Rows from block 10 of the image encoder of a small image captioner, named by matrix and row number. Rows with one number belong to one channel. Each number is 500 + 40 x the weight over its row's rms, rounded and kept within 0 to 999. All counts start at 0. Numbers have three digits each.
After each channel's rows are labels from the 100 images, of 14976, where the channel reaches its highest value: "responds to" is what is common among them. Only what is clearly more common there than usual is listed. The data: rendered roads seen from a driver's seat, with toy cars, trees and houses. In brackets: how many of the 100, against the usual share in percent.
# convs1: first pointwise conv (encoder.blocks.10.convs.1.weight, 224x224x1x1), inputs 112-223
# convs3: second pointwise conv (encoder.blocks.10.convs.3.weight, 224x224x1x1, transposed), outputs 112-223

convs1.156:459461436543442479491565545420485445430484463488480565497478491522514513492460426552554534530536539509488440427543534491533517438455504526516446470564517580455544470424529547516435512486519575451542525538458552527501514553501424440526540532490521566470487528470529499482554435452564523504459507497564504465490518427491508469475487536474
convs3.156:473430591477452541488506509492456516530557523461442590466554458511510542492492548451542558449534490547524482472497440481528452525475496475588490549518478518558484479468526471469447523585458460450458469464476479460500490505538461511510512491467497561485479534476514592540482470534465480441462531516494546461521429560453531438532554488531
responds to: truck (87 vs 54.9)

convs1.191:570456504481491469461527512461564480437501510523504553545463486529538444444498503504491533529502567465576471519548457502516447568525515557504517511501531501490502553489503534461551545469476528578488531575449447533545510474472532460459467499565519474546534468490557465524519529514500457531551433465553438498545542522491503486509571490489
convs3.191:454480587534474469516470514565596482463510498466506512515491443438438514433443505527471437554524518515562528465537502503464518526582558443430474476492507564527464391497489558542533546465588446453463503482521479495459502508539526457453553547534485458546477447490546531464520465529520442456523538475475451466506508437439532527481498546477
responds to: truck (92 vs 54.9)

convs1.66:549537466514498507540471484538482531540480467498476524526515509467517501503504429499506448485590484430567478581443532480516521471579465570528506465482551439520518515479499460483474487489542498466561555576540505439538516455416524522470487501458456511477511484553508458552472497467434545453466444587584551489474505428484552460548515508542
convs3.66:541566516473494431535447497535492463512526535503526439520459521499559478575446469501447549513494496483566500502569450466507472545483463487584432466562529528520520458506478512514478536539510426516551552539452486513461490543462510467543489495565448470535492543508442448513408524540536488519547482465476481446456497519485578459437513463496
responds to: truck (91 vs 54.9)

convs1.74:509512526404555488534562547521455515478463549509490547494521520522459517531534501464517518444529464478470512468484543488508527529511475513546481470429583522439463525515506514516455456429528482501520422445538521558431443551497437541454521525515404456441434549521479476556438518461468561501553520475493445467409485472520467530524528492536
convs3.74:597495577481513461537426468445501523476476517436496550481526490487480510494488443473420507530505477554498560510515550526520528448531429481502534475546510459419534491500549543516501495498432533513492470508482522483458556495551458533427456551528551518453443464510486538468481468553462537543553574463560498463495485488539460435479521496509
responds to: bends right (67 vs 33.1)

convs1.210:501494457463422518456509554463487543497582509499505487458510468399505543441487516450529457536486462473468540561460428512484548451447532457463502505442499538494508558546529490505447459528451546555451503566470478535450555555532473522465544544539447506551522513510416540531504517502440538540481530512567530525454532517473540526539469403503
convs3.210:526532539497534486517495429494532505534571500493509602458487442474501437489411519518475515417512489462513501410501471581491493524482507492566417522521549453533411512562448537448539540428498487529524534462530517523543508550606429555487518567422503478410520492522482556528494493527543525543537525552535535446508491522462446456472461527531
responds to: barrel (64 vs 29.7)

convs1.81:447510536443532445575529413456500511556558432505510453431532546558445459539456535405499505529550548484464449474561502556512450549516411519497470533481486514538490454420516539484561570528491469421547449525484514481440497502535492504540524507556536517541525465535493453496454439440560470525545519452544506449484536503542542455452517530496
convs3.81:515459486507470567506494541433464491588439452446523425536524546521452516515481542479460487384466523494569540447538446500473484538464492519514467565481477432414429539530540565539534517528514556543526467498456537466425569505478543453521428539501481518443424441467449541522512488523499421471459495509504418505558484484534491469477506521462
responds to: truck (87 vs 54.9)

convs1.113:508528454473436521475456558572547443442455522440445533533476519510447545514501502475471551543603538472508517498534459428513487511523474458497532471467535491510489432503580445487539537583528565475496461556449494523489574423580516561524520448557532558531498560454461422474539425527511540514560443512519493523495549490538481552487452505454
convs3.113:478499528500540571516502522512439538517465445539446497469437444559543490471505525503516462498519488507456497468528489439478483489521554517497462544499475471496507507450506475533553487542501560551467495435525496486554541525596445441483492544452529469499529456510556554492470564532504426413467458515516493517475480484542452519465545517531
responds to: truck (85 vs 54.9)

convs1.195:499460530550553499447448543517485444485459509474454476534519514544498532507451519415492462502512479477500428506468566475484521526533412451487557519543525469542428539477510527457474536471543530454438515526552475534552433486466505497537454459573467496443460512454555490521494545491424530503594454574563539554475574496488448528568474443496
convs3.195:471453546514496552556472542475558549545414552513550535513547466540476469525458476549512568500463558479439508520476506505480475511505527510439478503543522465511578544496439512464446533459560453472556502430452410585499462536423524512419444513525513555538570462525484539445466540522488497489453462482475554597542506453481520525556539500445
responds to: barrel (65 vs 29.7)

convs1.196:486448490490440499517461564552545490508515425537444479453554518526485447492495495474486542479537457455509493477500442431479470521543578511443516463512571462459588558535497483556508505500470430529476498580522534496507468545463462532520532505491444485511470510530466570536484440536555504502523531559532490495450486479459499466448535520421
convs3.196:508439491530511455514520465507480531475555546463612438523551553534576496552418506575554473505539436539539538508512500541497497554563491498574457563523570449511472452510459568444515499420506479507518507532475512453476477452520557516536532502480509492472568502528484530455456557596508522506458436462533467503543560513527573456440543472467
responds to: truck (94 vs 54.9)

convs1.53:527571508500536482554554530553501542557430506486455474549571515481538434515545559560439459555564523551487506511534484428473592507484508454514517503509471464555545496487543513480531515504541509485485434439466435448467502552426446549477440486605489491478498471434516542482470544463502501475465479563494483448444437552509493488498481459562
convs3.53:437525449536508551519511521514446462549562531456480511560455533567503500523482477550475562553511434489523413544408490537502573568516582511461503529505514498485511510471493452459456547523499532451480570513488497485572502484495554517496575511465562447521452546502475521490453540567541515537516488552537442445496488525567536450530476545439
responds to: truck (85 vs 54.9)

convs1.165:415545534474520498467524481521518520527459524527533445463446484534492473477489514441548504520448513485485523438506566524527526480432546443543543535491493525563448538525486496484443517490447495505541473459545465546481480503458433439498446575537454413544484456486510469543566563529438505557443454420547522574506464497550499502475559521549
convs3.165:509463589479514522586493508428476537509496463557483483477521473452515505449542503542436524514534547516440455460508480557494508470526473477426564473531449552514543448478550536532544488535500514486518476563475548476481561444468542522465477493567528473545468567546506471496489555532566550450507474517544550507586500501465447572445498467563
responds to: straight (66 vs 32.9); tree (65 vs 29.5)